A small image classifier, trained from scratch: 7.59M parameters, norm layernorm.
Rows from block 5, named by matrix and row number. Rows with one number belong to one neuron. Each number is 500 + 25 x the weight over its row's rms, rounded and kept within 0 to 999. All counts start at 0. Numbers have three digits each. After the name is the row's rms in percent of the matrix's.
# gate: MLP gate (model.blocks.5.mlp.gate.weight, 768x384), inputs 0-54
# fc1: MLP up (model.blocks.5.mlp.fc1.weight, 768x384), inputs 0-54
# fc2: MLP down (model.blocks.5.mlp.fc2.weight, 384x768, transposed), outputs 0-54
gate.133 070:472510511516498530490448478516516512476461457520473513502512526435487517502491474519515563516503510507501510493539490495505521531495508452495504451500510504487518485
gate.134 091:484505550483477519520441531494502529530536511478526491454540516494472467481513488508509500502520478491501502505531482503452519479545531527488512478468456462512508477
gate.135 093:447451501478451486510508511523505506475525539488494519545471519515525517502505515469471476488474556527465485468514491517473513512525462523493476496472478484521517506
gate.136 100:461514492507473498458541488496486516513499484498543495540496482472486491540492511488517475499529461508485490478547460459516468509500506550468493495553510504527482451
gate.137 114:512545485492525464498580486486480474489518482488493525503507468482521466530493514537470520454472433460489514452480519481515461539505468478494539437519500523523493462
gate.138 057:445469480546450487487487507497479502508494486521475492514528488526462503491497488514504477482494509498495500497513504496465489523477464529555487504501487501516524527
gate.139 094:511496503511474519515461481511473509483526497472492516496528559487514526512510487505493555507454551465546500478501519489502559446504482517462531520490490450488484498
gate.140 119:523477508499472465527537532516497458456500467481526500480518502522500505511497470498501516473525525473447540464482491474499513524559510490551477475495490510505473471
gate.141 068:481478460557468481491491499502502535450517536501497497513528473505510527497534512499474497508527503513512509530499530519488495551477518468509521552485473486519513515
gate.142 101:483519490493518494507523491459463518487519535513484478532490509476508477480521461501487481504522536446514463503492480522526505510497540493492508500456486520551490511
gate.143 120:525521501527522514550521487507497483505501499503470504508515488566486551515520491526519474487477491542540520500421499500496439493533484494525507479515471523447522535
gate.144 042:482455495493524460503480501538533473522454536479493509500450480492502494519514478483517488499493468532500486465484509477508458448489443487520493476501495508512509510
gate.145 071:516522503488518523500587496501484529531542545488548498503496521469471493495513504516533515472499485521472422513493492491526525482493492507502557544449474476573510512
gate.146 114:517455533492477469501462505513522493482500498539480534487530498510485517499480525508446455509513509507531508486502488471493516478492503448470507478495464495509484508
gate.147 117:546485497494473528510517536469506478447545491512484478495538530505535540466529508468454512519475516500450486479461523447554500521488536511513576506511471483553534501
gate.148 085:481515499487500471499500532492490489502502543491516509492466503466496554506464510528488505512498523527472457511482503488536489505514520467525477523479494448525508501
gate.149 118:553476494549466480494473486454537467481472466528465480481483504544491495492503542507517538509472553468480518488511484488537503490458448508515489538519480509509485452
gate.150 102:459532475510503511498470472508495469450488504496509498506473527509515448480540485475548485477522465473520496528505522492502518483489488503478541511471499502477507516
gate.151 122:545503500481497518516533495509502461505545486534539520494518528501504510530504460496539502507485502516406489537497518558453494497506505497494465507489519515504499518
gate.152 120:541509498509496497475511503485494490511529506491497473519528545498510446511478520524555493461516507513491479493507514494520450490516495499530490469470442474474485491
gate.153 105:511491504491471424532518540463543478514530477491541538454476490489493527445515511496500481510528520488510505502472476487466479528515489520479489493528542513517506515
gate.154 112:517521482477520491486519519509528493506532541480517528461483506505495538483458520496438495473492528480488480461473467472493447502469475466486507512502495528458518500
gate.155 124:513528513527539477490527490523466529542506500525508485468503443484469489474489457480522483468502504508474557525490528537476492570509490502469526459537528455518514531
gate.156 122:494512535451503476509543503482520525478482522482530515500512473502484516543504500508472518525540524512536477505501479511480522502485496516509497563495500460506508488
gate.157 106:521542486553492473499503515505471522495505482522484491486487492482524496495485479500484549493465458480513508490495493498508480517512494490509486523507491521459469513
gate.158 113:508528473488492506489527498491489517538512491479545504560490527468527496503522521480521474514517507512473474480528494487487555492472440507512517556486479494519509467
gate.159 105:479479525468488518465526464522494492486475480497495528488494514492542540471475533516499501470490552478531495524530482486527513480517524517542463489452523485466462494
gate.160 111:500465521501511492538509479526493515515488493482484531461512510524504560457528490500476488513463492496496498497476546520514447477471515490537490518493455477521507493
gate.161 111:474470498518525512519479492517475499485489494490483518470504508526495466498479512510538570518478563524464486500488517510527526504491509521527455517503522498463541469
gate.162 102:509539497510519487449520505504510473459525493516518502483501526514572502528504505500450515498513543470480502523493482520504524481555472511503496491499486496503524541
gate.163 033:522518481484489510495503498510524509532494499471473503510517525482493483514508497484436505497563467493491487520507482470545525470450534481539485492510522497509530517
gate.164 072:457494481514459541507506486521554516451504478484471506499509508487460492484474522495503539486527494512458478486529456503458492522487487507499508554464451470486535484
gate.165 098:487482487531533445498519482548502498502488502500495462506502492542479475500437498491507458490493484511485496513488478483489531487473477498522501497505518531519525522
gate.166 098:540525501492502546531519534486521445515521494480578526500480525511493503492435554494506474490501504511522482519475523460487481454541504502469493520474506505512465510
gate.167 115:487497486470529537500485469517494524535491448488537488501527529556461477482529498479514499483535508495515454516495488533536522541515511496523488480537482475492505515
gate.168 099:494493482499507493529465488461484512483521533522511512519496498484508481500526527498475510520515508472461509519446476536505486472542493529562492489500457481481465471
gate.169 117:497525514503491509493438536487453501460549474480536485553529479490512483472525511491494499507514503510488532500523479488554498494507553517513502500517484528475493477
gate.170 055:492506458489460488549489460459508519474476513505492518486518488540482443511496503511463534501516546501523483538495495527476472502533466501491523503495527546489466458
gate.171 081:514492508520505489483492496470467450482500536503488489513499520467456488508493523483501515513473534541512526468505498484475518517495446497505489506488534505519503504
gate.172 118:505537526542515520485482520475495513446521501533489495496524468454478513474504472503513497526482511485462458513500514496491543498528504480454452498443533525505487476
gate.173 117:487531488465504508476477511453515505487506495462501494542513463478472479498548514495483527539492483545502498535539548518500570543469523475513483512504530531479498509
gate.174 051:479494512555457471478484521494498484517471559502492466521492482505470513536511486504466520509460526567513516496465480489518479489513526499467494517484546551515445503
gate.175 090:519492475544502461545497488513501491501521519520500497503495468545484493501493541528483564523525479519485502506487498487521448498471451471510487514492541479482448511
gate.176 123:484521503524483486490505512499510531494553499502508494519509522545482475468479522452540498491517496504481492497469509522451491521502510479527508469473498533482500509
gate.177 115:511523520504487533496511513513472527483482530521499528490467492449497511515488498457483572432493471480472536498482521502506527515530522485532533540449496519503432523
gate.178 120:496545537489537503504515530520495493462515478524504518496494532522488557543542531518509504482451512503517499477489501480523506556481492490523476549539565460484475462
gate.179 115:497480457505499542521512523563474450504465486529537512505469461491492478484502474504499483484530535512537499516480519507504502510488473492507475493486480510553503485
gate.180 112:542537489476478524489481503465534506456481449486492551529538471500525475481498498528482514505526467466485502516498508481511491508527497524492467508482463510482532504
gate.181 134:493488494541471501512498480496484462513476531561447498510549479488538467464468526508455532526520507504488470497492515443504486541493497563487527517507486515541500500
gate.182 097:478484489495522441514487484473503538453530462455493504488522478483503528472477529541470494508519524471499516498487483500504503475487509509520480461518502490532462515
gate.183 053:488537547506516461453467504504479552523497515485505510505427511467512561515498512508519479505526472509492515479492512491500539473506479471488496560494522510468512501
gate.184 039:474470519520498491520513553472490525499503508539507502490485476467542460479519438496478499517518498548463485444513497494503483504444504451496517497522540486471559473
gate.185 058:479521512474499476530524465502527506542536503505476532532520525480446473516499504472476517485497525488499527483503434511492528477491518442507533503534548499487529496
gate.186 107:467507513499469531513488528520523495490483448498480498499521526476511480502486504519534503520455507461499529513507526541533499500520463500475543494501501491470515545
gate.187 058:457504516500485455525502524506516481507472481530507479510530537476507496480469501502533491508477508501489491527545481515496518539480483518515514542504510505539532474
gate.188 110:482490490540492515492501557518495484497493477517518456489523480525486506504491531530478458485470492457519509476456520519563496481493521514508509493520481504487495471
gate.189 096:505493487493504520484504528470513564462482522495507530485494538480484488492470501480501517501463519561516512520526504496445480519462481583509574493521486514513462544
gate.190 060:506472477478519497564488499467526442467518469513515483510494491485538474516487507459520459506531525522517488494493513515538470472520482510488506521576481483491518542
gate.191 112:507490572519531492488510474507467518443509469488485477544493482493449519527479496466519488484542481540499484489476492456543461481433505484499509515478522490540545459
gate.192 024:512503510493459496514512499529530522531493474515539532498505510511482542493503515505522480485505461501506468502494544450469466535505495517471539458483502503496480480
gate.193 109:494495534499510497510550525493493451517470475516537505523516536477515504459532477477507508475509431532498508504468516481540488533470532537506505520536476530505497522
gate.194 110:489457479452493459467510478528513451499497448502566504522481528522470514494536483493506514520523525482490532529492501507500507463474535522504482527480496507479500465
gate.195 095:536537481438485477533508460534496485493519495510486526476476516489503533517510517498465477517517502500513502467497498550543506495520492472484472513496531458501512513
gate.196 052:487497466531517522496530517482518494499486489499468475489502500502463549506506500485479492480491501520499530496507532468512472496533492526494490493480487508533449483
gate.197 116:485534466501514462519470515480488491510513480511523519455529506472517519478498470510494521527486474502488471492529512515467530461483506488489431497483507485480546551
gate.198 099:511521528480512494494505495479515503501522515506488499463451525557457489454482504530486525470520450510537537501519512503495427515508521501501455537513546518539475490
gate.199 044:519479480501524474515525445541476509499509495529509500514530504464468535487506509471500490445514487502508486497499452523511481499490471473508515486518464517483491539
gate.200 111:458479472532420543527449484473504495489487528483478527542511504485542517516493524499504513516523499502468518485498499508470473476507459523504550522504520488495476495
gate.201 040:501476475466511504502510491506534471481475536526462515481511535506479481548505486481528499522520500508537451483492448516501488519468489489524466493542503565485480536
gate.202 070:515511525493475523539484484508490487518497499516461497496463480469483478537444501511474478497495513472542501478499457449491514535507513513526474505471500462515498474
gate.203 083:537478514487475489481507485495526544459466511494509493503496508489488502508506454475523500495459503492520493541508482564506560477459461522522541518467484474515481527
gate.204 070:467505497482471450466490488533549487532485498503486460507510512519498523486495510464544505520538490467487547483488504482506515484533538500451507497476486491544503553
gate.205 122:480475467484529517499489484492482434476480498524519513499486482481459537495479456525448494514463535545512487501513494480483491496486474529526519505542539503499491455
gate.206 040:499507459497499457524546523474460502516533513520485522502492535519496466531509524478542485530474507497544503514497473476489494509484550526510461508530493510499504572
fc1.133 071:491526500474531498539525534534469485510516492481519485483520501479509484490474510516522485495497484468496424484456497508457477498512474518500501487525465480484509509
fc1.134 087:514539497453500499482482504456541468454546469490534454504514494525577499505507502489520496507513523463486475518499505471489492540535540488514480504517492531463465521
fc1.135 094:513458493472483485482507522512508479482519507513517504534498496500511514495523499445476514522500525435442514505543512516505496519526484491512467489485525504540489523
fc1.136 097:530475523490496512492537504525496497523507511475498516465493504493498483484496531527477493514480547491516468481474531564516484510523497472523525507496442470491474555
fc1.137 108:500472503497525538511477531511555506494525548511453488498507462491496554472479489474546529495476485546540519506476480466549492538483528478534487515516487508494482499
fc1.138 062:457472494481470463503489526522498544537478509527508543517487479507463501550529489532482523485477492513493498478534523543489496505475501537498515515497535487507460497
fc1.139 100:516489488496484450454504470496517486483514499544511520479494456515523466480471513512518491508534494514447493512505473485519504523465473483556509485514535526499510474
fc1.140 116:510496516446540518540500467487468508483514454498510531497514490508547432508469462519532465507513498502498514512467512469490477469529549472477517486533524514452526469
fc1.141 067:500482488509488499469512436488464493518503469523500501472465481466457496521472513496527487516472486553530487505543504493501476475494505538555521545486514441506510497
fc1.142 102:532542489492526528494537525490540488503507505506468522497507533494479483530484498488508496510500513524501494534499496502492549469509475512517517512473467518515486526
fc1.143 120:501479518514498523525489496510522478497500496485477464534531492474495489509490498498468504494533533506496528493477542482492525548471543526513515517506425506515529526
fc1.144 041:492540467520496481499504476484497496507474410481504516464494512461508497499502505478536485474481506489501480473463455522496512503499501496474448526478533478499470506
fc1.145 073:480521568512501512546564516513500527523505466509536499482482499527522490498494518490483515482507556500483481552497512546538566438471471504443497503475461462515507501
fc1.146 111:529518512476431503461514510549469511493472485497479508503475454485512492483492502482498479514465549503538515524512533531497510486441540542462476514458551488553475505
fc1.147 116:473521487492470450477523538509497467537425465491463557496519509481509462491527537502510517525479512491489469498520494496478517422523481528451535507525519478500463520
fc1.148 080:527529517518483501476501501503505486493519565528508479524482494496496526519473552499516522512505504525480481496479518486527474512463501503534423517507500485537478516
fc1.149 114:511520507493472567471489464500496507499526504535471513475474479486454525529526526509497508494509529550511499471535496526529503513521509503521522550526523485515495505
fc1.150 094:467502522498496461500492506496507526503503529511483493512483441514441506490523559550463496499487528514462520487509516515495486525518460482486515538464513514488473523
fc1.151 126:553530502501505541529534514472514514465531534486543499522509481498496514495498480482467526461491503509469474506513563497485487513531496533476510485505562520477473525
fc1.152 120:444495477507482467505457489501482477480533507502479504531515512514522492466521519487493513518541492494509466483456505506478473545502516509453480475502521520500555488
fc1.153 110:484476461518528530483480490515479491522491502548496506478528504480491530500503465508519512498476495526476499493454499542498482515496490483535549504527475461491474447
fc1.154 110:470508543526491498510503483483508530498491536512517515513456496484485502457502532443465472513518514516493530506535545504540522446502467468510468489555464499481498488
fc1.155 122:536512497472490502456487525489472525522522545454501448501469459518557484531497503558529509518520513471530498523492524539520474487497525471488511486482466511438488501
fc1.156 122:510470447513459476546486526484528489510508498488512581521472515502475520498492531533488525503482467499517533521517478478479531479538524442488496519480477492525496502
fc1.157 105:542495513525503498536531518551481516508509479518495515508469503490518502487470493471521485518489502518509494508499478525497499519542461496565513542476490505485509512
fc1.158 114:501482451483529511513473503530534490473527472505478535537479508484474483486529538500507538517555511485498577493454529478474513510461511475502454463545520541508506529
fc1.159 101:509509542505515498502518512463527468518480516499532531466506522521482514546486519472465525480474501464527466488478469503490532494494486496517490493515490508463519485
fc1.160 114:430503496460491522470500461475501462487532530522477532496487481523485489506477529492516497474481467511504460497503467481513486499520519524500463544515493529486501524
fc1.161 112:471531456545496471541469529489451495487523494466513470499497506495552524477505493510500504517525506503478513457495446518492473506470494542507489510489532495448487494
fc1.162 103:495472519527477530518499500511526518505516462499508472469491477521504443508549479449502528457488525517454478496478499517528426516488498467500471487487479500477511504
fc1.163 033:472505466494479486457529530494491497448467512469502484490517504496488501538442543534543465516508506491479464527502459452463539537540443534528502480454530524504504535
fc1.164 069:513497482498478509565489531491509489482461511496506558484521468485491463468506476510515499503508472487531476493473509541505468491471473496522501505456518493521502503
fc1.165 092:527485518485525491500518464506512521547518503461516509500492545533502508498481532459529459533505483519544492478498482504516490478490497529491457483496509507531451466
fc1.166 097:489469466504482485477527474500549538476510516489471513481498489495508492515517460505511494497473467494506520507507500560502494520486500545497504418489508483498512470
fc1.167 113:477490513506479500552505512518512470503513462520499531543516487503515485482486498486511434492526484482505468465482507509512492505515496444471528480491481529526509467
fc1.168 100:490468537500501494515473518521517490544480488463459500472511510484550469539532499462537490521498510465523506544509495524480461496524458537544479498526509526523490489
fc1.169 120:482519463474487494538490498484489491489446575464478509488489531563501499506476483481519491525507531485524477488479465509503543467495494466468513548534480522599478498
fc1.170 055:466492484475504482515486519432523466521481482507479522523474546491464473483488485458494471480510500504510480479516519496488479484468518497501460468499486467498506515
fc1.171 079:494504517495506544487511494491541449442481503526502472458534513488506517479473479488474484530518477500563480487512490440529455509494478496506512481522474470543468493
fc1.172 118:518519518543536530493513502473530483488503524512469541451507481515437553471514508504493500470462505470530507515516514461478513453495509473521510454499524496471498447
fc1.173 114:446474469540465507508468465490503532452462466501458501529474504492509526559516510512511479518490478508509512453509484506520497520515493461524527454504544498516479473
fc1.174 047:497495453510512528556505470557512495505470531522509462537503526518511497569511498483496499527500510495537482507454469480512490473498491477513518519499482515554508468
fc1.175 083:503530509537459478529494485525482482467476497503465521510509496469496525528496446517476475508505494449476507532491490444499475485493552530481547453565463475539482516
fc1.176 125:482482520519485483555506545486501477517509492500494468492483507532459508498441493522480496527468508464485500504543510487490494492466494524490523503500488488533483504
fc1.177 115:517502485490478492497510480470482512431505492518499483497512477509515524516503468477475476499519511514476476497498504505501532500473525460487486427549523483482492473
fc1.178 113:495510482519552481487537505519497493496534527472504484509489502538539489503493496513498507515520465476467476459555494532518488532522481509476510535512512514506465510
fc1.179 115:488503464546468488499510529461478479509512524553456502507528501535496486507479507455487487454498498481495491486499505487509526477501494507468524488511541468499484512
fc1.180 120:491476530522470494495521510496517527493513450484496509499455492494497493462496477453508500508530477554522536497502505481448478502484511500466473507475501513449462497
fc1.181 128:492483493532479511523492486527534494512466525522471480488525475485504462501501461508477506547468482537498498488475535457536482493504528539462513485504517536517490526
fc1.182 095:484533513484448529501512529557519476565504524563504494509523531523531498550530475502523522515486449527508477489515538493499493497516469471503502493510486484481514481
fc1.183 052:488526495489497484455478493518508511534487547479532508466494438520505557495472531499475480497499545494521516483486451476499517512525485497462483553491502464502501476
fc1.184 041:493438480466521503492458523510483503505518496522499468529475542534491499529484450500513510529492503500492480437508477510512453479480513474532560455502511528528447491
fc1.185 057:517525525462523532511499526517466495498496522537505507513520497497509463458514541464485528500480544503476493456493480492484500525479498482488525479498530491477501540
fc1.186 107:480525485531512455522502492518486535474533522510545584516494479526529497503546479525485472479499505488468510493493502483506495505502517514513502524535498475464501475
fc1.187 054:498445539506498484505524544491566488472489491526499470493508549494488480504481502537521526497477523468493490511471455485513526476510464489498492545519514459498519466
fc1.188 110:493508532520490558536544481523522508508467508452486510476491542503498472514488471472486514474503485493483531501516527501526502474522486536514484462518489528524480502
fc1.189 096:498489542516508486519524470520443510485484479492482502448523506524480464530452478520457488543473499498496506509478520505544512445523492477482464523485490465470508501
fc1.190 062:460476487483491532490522499552501490513516533519523511472498515490523454515496467498510502527498486506492519493504441458478509502499537475581509501487506474530534515
fc1.191 114:447460498451471543463472506474514507465489464521475508482502545500498512500462484501505495472534518532500532503530491471493470498468513500531499502530507515479549489
fc1.192 025:481448503498453499543490492528516519469503471517492508484518529513492491513527491458486495481529521535509508516498536524481511511479489464501476572479517526525525529
fc1.193 118:524499525453482456492476433522504505478535498530445504491511517506498504471528503508546481503463509525481478491538501457533496509500560516511508514485527484455533515
fc1.194 116:517497486500521518510482502516452526500470487503464499486528477484510512482464480526492507490451472484494533518523480549514484526514528504564496521516499499495509542
fc1.195 104:469475505540504487491520510490479499534491517515469544556518467524515461493503516487550507450522465509497485503528521501473495491512498520524503466484511534511491490
fc1.196 050:490504472520493509514550522481514500454484532483482465540491504482499513505513488486472527496476524473519474495496510502501493510465485492455491447504520483544487476
fc1.197 110:519490529508516481502516507542513483500507499469513453457543493528464515472481531533488479516500494510513488488525494485502464524462467551487497532446470520515497470
fc1.198 099:491507516505536535491455465444522519513505499513503538474506458563474449463513540480528474506561510523531529516489518478494482490516514503536443501487547494507496501
fc1.199 049:490513507470511494491537508521474465521522479487504469507491483533532517463516476484452527472507499454517501461515466496459516512521478478514481478480505522529488508
fc1.200 111:447474470499474498526465470484523508512455534475516536474505484498516510474495500476496516477521492491490470485497514490475492495523497514492482467479536544520501504
fc1.201 036:483574516504488525487462483472477538535535502475486487500517467493460507486462501443478515429508473521458466478511521523523514479493514513477507507490493485436487528
fc1.202 067:501492469459497478540529547469514521499486503466520455511510463515510532520494507503463519521486531487532487447517477453482519494490510530502508526510479523539495502
fc1.203 085:558508460508469519517498453494493498507462518488487479454490508509515553556511477476495545486492472511479502462510521521466489486491491445527495508519513500521512461
fc1.204 070:465521512499510478468482492537493482511517468459492483518511504520452512521476501479513546519505511529471506529498524520545497522498458511497510522490462488512481500
fc1.205 126:495509493543521491487433526488535432515512490544512507476510532531503486494501496478483490540515508490493472545526485474475528496521503518494513532497482563514471504
fc1.206 042:521497512513486524503514500528527527453561475501480519495516494543504480481516493515532462506492499516467458524461519513511509492570457470474514470523495499470539459
fc2.133 072:515508526494557521480475549500504530509472517534535530527506498499486521550447537494501562476537517519491506519518479464507510509471485519532481490499544497501495478
fc2.134 086:522508498549515488500458471528491475461485519512485502495510541502490518464512496483547482466500481499512494504530454551530501484467477458484499545520508480482458501
fc2.135 100:558552462486533485481489483462511504475512542527509515539535520474513472521519527480505516513484531509509495503508505458499526492467530520497439520519521503487493484
fc2.136 101:492520513488483541530447466458504480539490472513479552492562505509516462490520484454468488527496503539473498507530495453490476488500496487526492449466477516457461554
fc2.137 113:489469531467513485480446519495524490500512475487513459479496469461541501515454467528509486499549506526533500501486514502488484496475505481494475484503527486503479490
fc2.138 059:495487497501517521510494522522511537491503487496528522526496493508502537476547490503486468517495533492479481517470497459494511503499470491497476504526434505486494504
fc2.139 099:529517519507508499531496545453514517524521496502494516509533513478480493516479496511468521509466481534467528506489463517484488470487466443478504468507472489466518480
fc2.140 107:513476493476456452494537496507487509462486522516509529500491496467438526509477483489531472500516483477496490490519489512501496499543486475469468506511456483488511497
fc2.141 065:482466463490500493510495544536513499526532504499498533491479501472502519496474490480508504459475520534503486505499468443483483536528527492499528514502481474484477485
fc2.142 101:511524480492505489503518457488489488535512547526558469517531508540519516494533517463506499508496482542505505509482521531496558451472520506481493463516474529510478503
fc2.143 118:465501463479486470485517515511482494527454503497511514485565543489517506513510475523501464486467526529465499488523520478484522473489554521501500525483514470495467508
fc2.144 043:470502522510492506470550531447541557506503512516455503560496493537538458477513511484501534496508467488540438481497478518552531464483456487533531496492478490539476512
fc2.145 076:509475553520480486481492528501456482476472520512487503493529512502488487490475487498499511503528524456488473520469464487484505520514537541512478499497520529504541532
fc2.146 108:512452485519456487505456526505475523477474528533512525465550479558457513488523491483478511505529483516507501485478510491493539535470480488538490446536480465489486502
fc2.147 117:502511489483492530478531486519480469498489494497542437531482509476441461460479498516484459500515454461503490521467471521519503480490535503514483527490482454518507509
fc2.148 078:509506517487481510483495508505537492522519471487501510505520519498523446499531523527474509479448492516480477508478480496485461513480470467492522476516515511527545510
fc2.149 118:502484507490514493539535516514478548461505506464515536505528466490536524462506517480551532506483509496511514469464484522479509496506517495474525559501508501520529485
fc2.150 101:552465521495493515480523546523497513498472523511488496506475491517501520502480479521464446469560531480505529517491549509492455507508485519541487493524517506476546506
fc2.151 117:494508513544477450510517512491541547500507472501465521482512523484486527491515485511497518497461492499501484538513510516506487521508499523463496488518511495518470535
fc2.152 119:504513511481485453499484469484498522505468505509546500507502517472512498518488508514543516487529498479490517512517540503482473479465484488544503506567501465453490517
fc2.153 105:477472494510451471480488483485454517527524510453528500522454516491552510501458495471505541525526540489509463536500519515525548507486494527498499556471488461481483483
fc2.154 109:537539489525466441473489512506511499486542468499504514483533487482469475465492509526514518478468460502474481500537490476499503524544494518533421496486528464489496508
fc2.155 118:503494525519504491509551466508534489458501521477503511515486482498523511511512476508523514483523480471514467517493467467516542467486477490506527517476487504543472485
fc2.156 120:493491520461495514475517556518484541491528471530500501448500480547505557492484499463515486509482470509511553513507496543563495485519541507466531514529525526505527508
fc2.157 107:458550500506492467487484524515483457507523504509489486517464450500505497531506484462495524500531518497513482486455445511526528499530541472497468539501486480499532443
fc2.158 112:484461507459448456507528502479455511460467507476536495483499500514530521516461540527518492522500524530512506539505534492508508486482480461513498491487526507491457486
fc2.159 107:534501451553501529457449531497495486503504487512478487521480522475508505522559478497542503475510507508482484506540462486475534525466494524481523477542501480499541482
fc2.160 110:502504473562461558479497471539506559520507489522522501543484498510507489579486527509548500481469512468470526498444520517516459501502458507505521480513521471558497479
fc2.161 108:520506501472477503485492510491466514451507528477500566558463492502511486502464503484443496470526538488485510459464529515519512563502506475499519503495504484486533499
fc2.162 101:517497525486487478510492517477514466470506480464518507512507492471477517502469467493548484497466500497473520497479492444487501512544472464507570525508483492551489479
fc2.163 035:479505491501517473524486501504530525484502526445473503495447464514519490484523493523489515488507506492473485468492550525510502512474552503486524506469509444526490474
fc2.164 074:521509462491520528472524535529521503527508501539481510494483527500506545527528520513535474473517465501504494485470498544481510469481516532459511462497516527490485491
fc2.165 096:456552496525487509484514506474525511504533494516483475482465534498495523564496518473487488490480516485480515461553504520440535481528492512512463467483506513517441510
fc2.166 108:477473460471536511550526532470543486485494485490491506537514459566483518505443494501502463498496471541527523521544506494523496452483453473474493521515492517504472501
fc2.167 112:475481506493505497502526482475485517476489515515522519522475513514524520493497468533481548491502488473498509445525500564517507515483511511485521506477545514448494517
fc2.168 107:432515487467502539478480480511485503485503489538520472506473505464510488478518485471512460539526517505477546461491512524493497484506572543452464488518487495490489482
fc2.169 122:493539510523512512513515481538477469467466527476519473557465458485511487496550510512534491522534486484537517509484529456525503513451477496495462502493521502482495542
fc2.170 058:475520496482486473518508537481458494470495507508525505491496508492469504521456481469468483497521479477513535494494495485472511520527437470475508517483478482497516475
fc2.171 079:456516498491484509466525501463513529522518528499461451474500512483495459515482502415510448490507529463499500445529524524526492505492516519547485501499480463490484526
fc2.172 115:512537520498498492545488536504488489504525554501497505503483525490467496492535488479505538519509485546498497534538486531499497528538527487492488494536482512525483475
fc2.173 115:503502490523488521478477501513475528522476504518551500505523482493510468479504503506460468499524504528491483447474497486469540492542525516470464516491484455458505514
fc2.174 047:455536492499460496479497484498549509475464510493537509501485480495483486492539482497538539466450558537523483521528487508488487526497506435493517509497514516518478491
fc2.175 094:501502509500497518524511512483539453440502504474493539451500489515519515497524505496464513497522510488487503527469515478468493522509474514473462495490499501485491482
fc2.176 128:494473477484515457508473509477489490502525513498511490536503499489494503519529479484480462480494533482486483486505516515532514488510547470515498474498527455507496518
fc2.177 113:491479523538509539488488499485477472464493502486477489533508497486482528511479492527523494470506536498528488486497502524473457539527474486504507495521483510531511545
fc2.178 114:479520512481479463517466500503510487507497470506510493492490496508542534488509532472511496505479464510492492527502536493494479533470492525499454542486517467473498517
fc2.179 120:513518512493476469556563536477517522493483483455484512498533482504483468517543496448469553546549480514494461504490500512446504516501499496497509426463440462459504458
fc2.180 121:521484508483477531518514499504512497505504487519522450485495464524447514522490504519467473477475499481494494494513478473498513525463486537533501505482476508464496496
fc2.181 123:475528495501490510512500516509516536478521474526524492520490549458500449539494510505461533533527484495547474478486511473511522455461515512519539467516525521481455489
fc2.182 100:480508469481520518470510476497501506484513514537487459538508522529481522501570524528482492540522478508516499460489513483470495479482526464447504499535473515543513488
fc2.183 051:536522478515499482500522485483520489476484485549477502459524468516500563468511484535504521490474497494510490515451547498493493497502525519520512528509486492492514515
fc2.184 042:504457535506525460464524488499496521470449527488480529508500517452466494484517513515486482470471507475467501519512482491498524545532527478490465460477512491494467476
fc2.185 059:484509469472515516503527471492530508449512510491491519472526484482475520474492492494497502514487490487512506472500487440485471477492515486508468489478528537503464483
fc2.186 102:507507540499517465413492493517550473509534485493477513493481523522492495484526500467493527498498483496535490494504511490505507523504516501447557482498519535514510514
fc2.187 060:473489505487476514539507523517521508513503502523490509523555508471504456505458548507493484469500489501489491455501468511521526482535489480481460477497567489516502505
fc2.188 114:505498498540474492498473471483511507514488480499494498508494475461566567461491508490527481531466516466479452485500549505512478512475502558490506541525506487537484533
fc2.189 103:501481491491496488502469482461460475537499516536540503453505544502497514481507500480527525529536455477522508506529522478486491464561499431511486502487501523506482505
fc2.190 062:525478503510534491481531493491521480508471498519475460516497513521490516475499491510502470475475548509527461501478504451508507514529561497482485537534516546472522471
fc2.191 108:544481545528497503522509500557485491491484515482506524444505556550435527548517492486475568533506525514478447499520511490479511480506459469462466486480492476481519510
fc2.192 025:490490501501503490513516504492482469476543492518497488483528525473482528479493455519495487514470500480551488485449508555503465456516455561503502428505484471471476506
fc2.193 111:546529529517521484542506521478469507470480495442485490459529483507492519550485526523516508457509526492536506515494481465488528499481497507473501485525485548478530473
fc2.194 114:499500476492512527459610490503515488506514528515531511488487495505498511478515485504512510534524534514538519504502486497467495495488475555475540470512476513513494486
fc2.195 099:458458496493498536484525496502492564505533521538491453495461527506532499495528519507477498524478475509493466504462453506491474489528471480493561490506542504455483497
fc2.196 053:459481556507475502480534492485515518468502491521462475498491534519487506512513479469521523493505500482518536539506482499471517500485471487512502507547486516467477506
fc2.197 113:512523547476517526524464476507478516495542505491525518527518507503468497470505478507501526521466490475489484500526497499464514526536538488471520513499544495482544503
fc2.198 102:503490539528517501486480514461504461485524510524451461518521495492531505506436496510477511490444517482512499481496492539491517475525529512473537527505486444464473468
fc2.199 048:470478495505540559547547492520480468496521507482540475497540473525502503479470497502480515467491469517500435488506504434554541471497507493501463490495515481505473467
fc2.200 111:462501494459489551487530524449520460528496507519498498486543554539522534452495500549505492494501510520504512503500484497498481482523500551540453525476503503475475518
fc2.201 041:460502545513527469482483434502492512509512510529522497485511484511497458512520472504550504508480530534564525429551482511488509478523505519488497524491505529521488484
fc2.202 072:478495522474495538523495491504541557512474520523495498511544515458447509493507492521463517499539448470491536505490505512509482530513547531474491523514498500481505476
fc2.203 087:493515490521499491511520525492472498495465464471438478547492554465477480499503499502481474451444532492459494486484501535486516550533495523478486458520498515493537483
fc2.204 073:533475505540464522505505509505517501530468536506523497514532532535488509497477490527533473485504469502474488509505458510510428523528494479540516506464475473515546489
fc2.205 119:526478495523490504512515493535458493492479522483482456502482501494490494482477513531524529538546538508448519486536454517527502477486513501541506475479464497535507552
fc2.206 043:484464530478467496477507522520484494505498486525531507555473479524475518470468507528531500490510530518497513562505507487514509438500541479479490466494540486493478494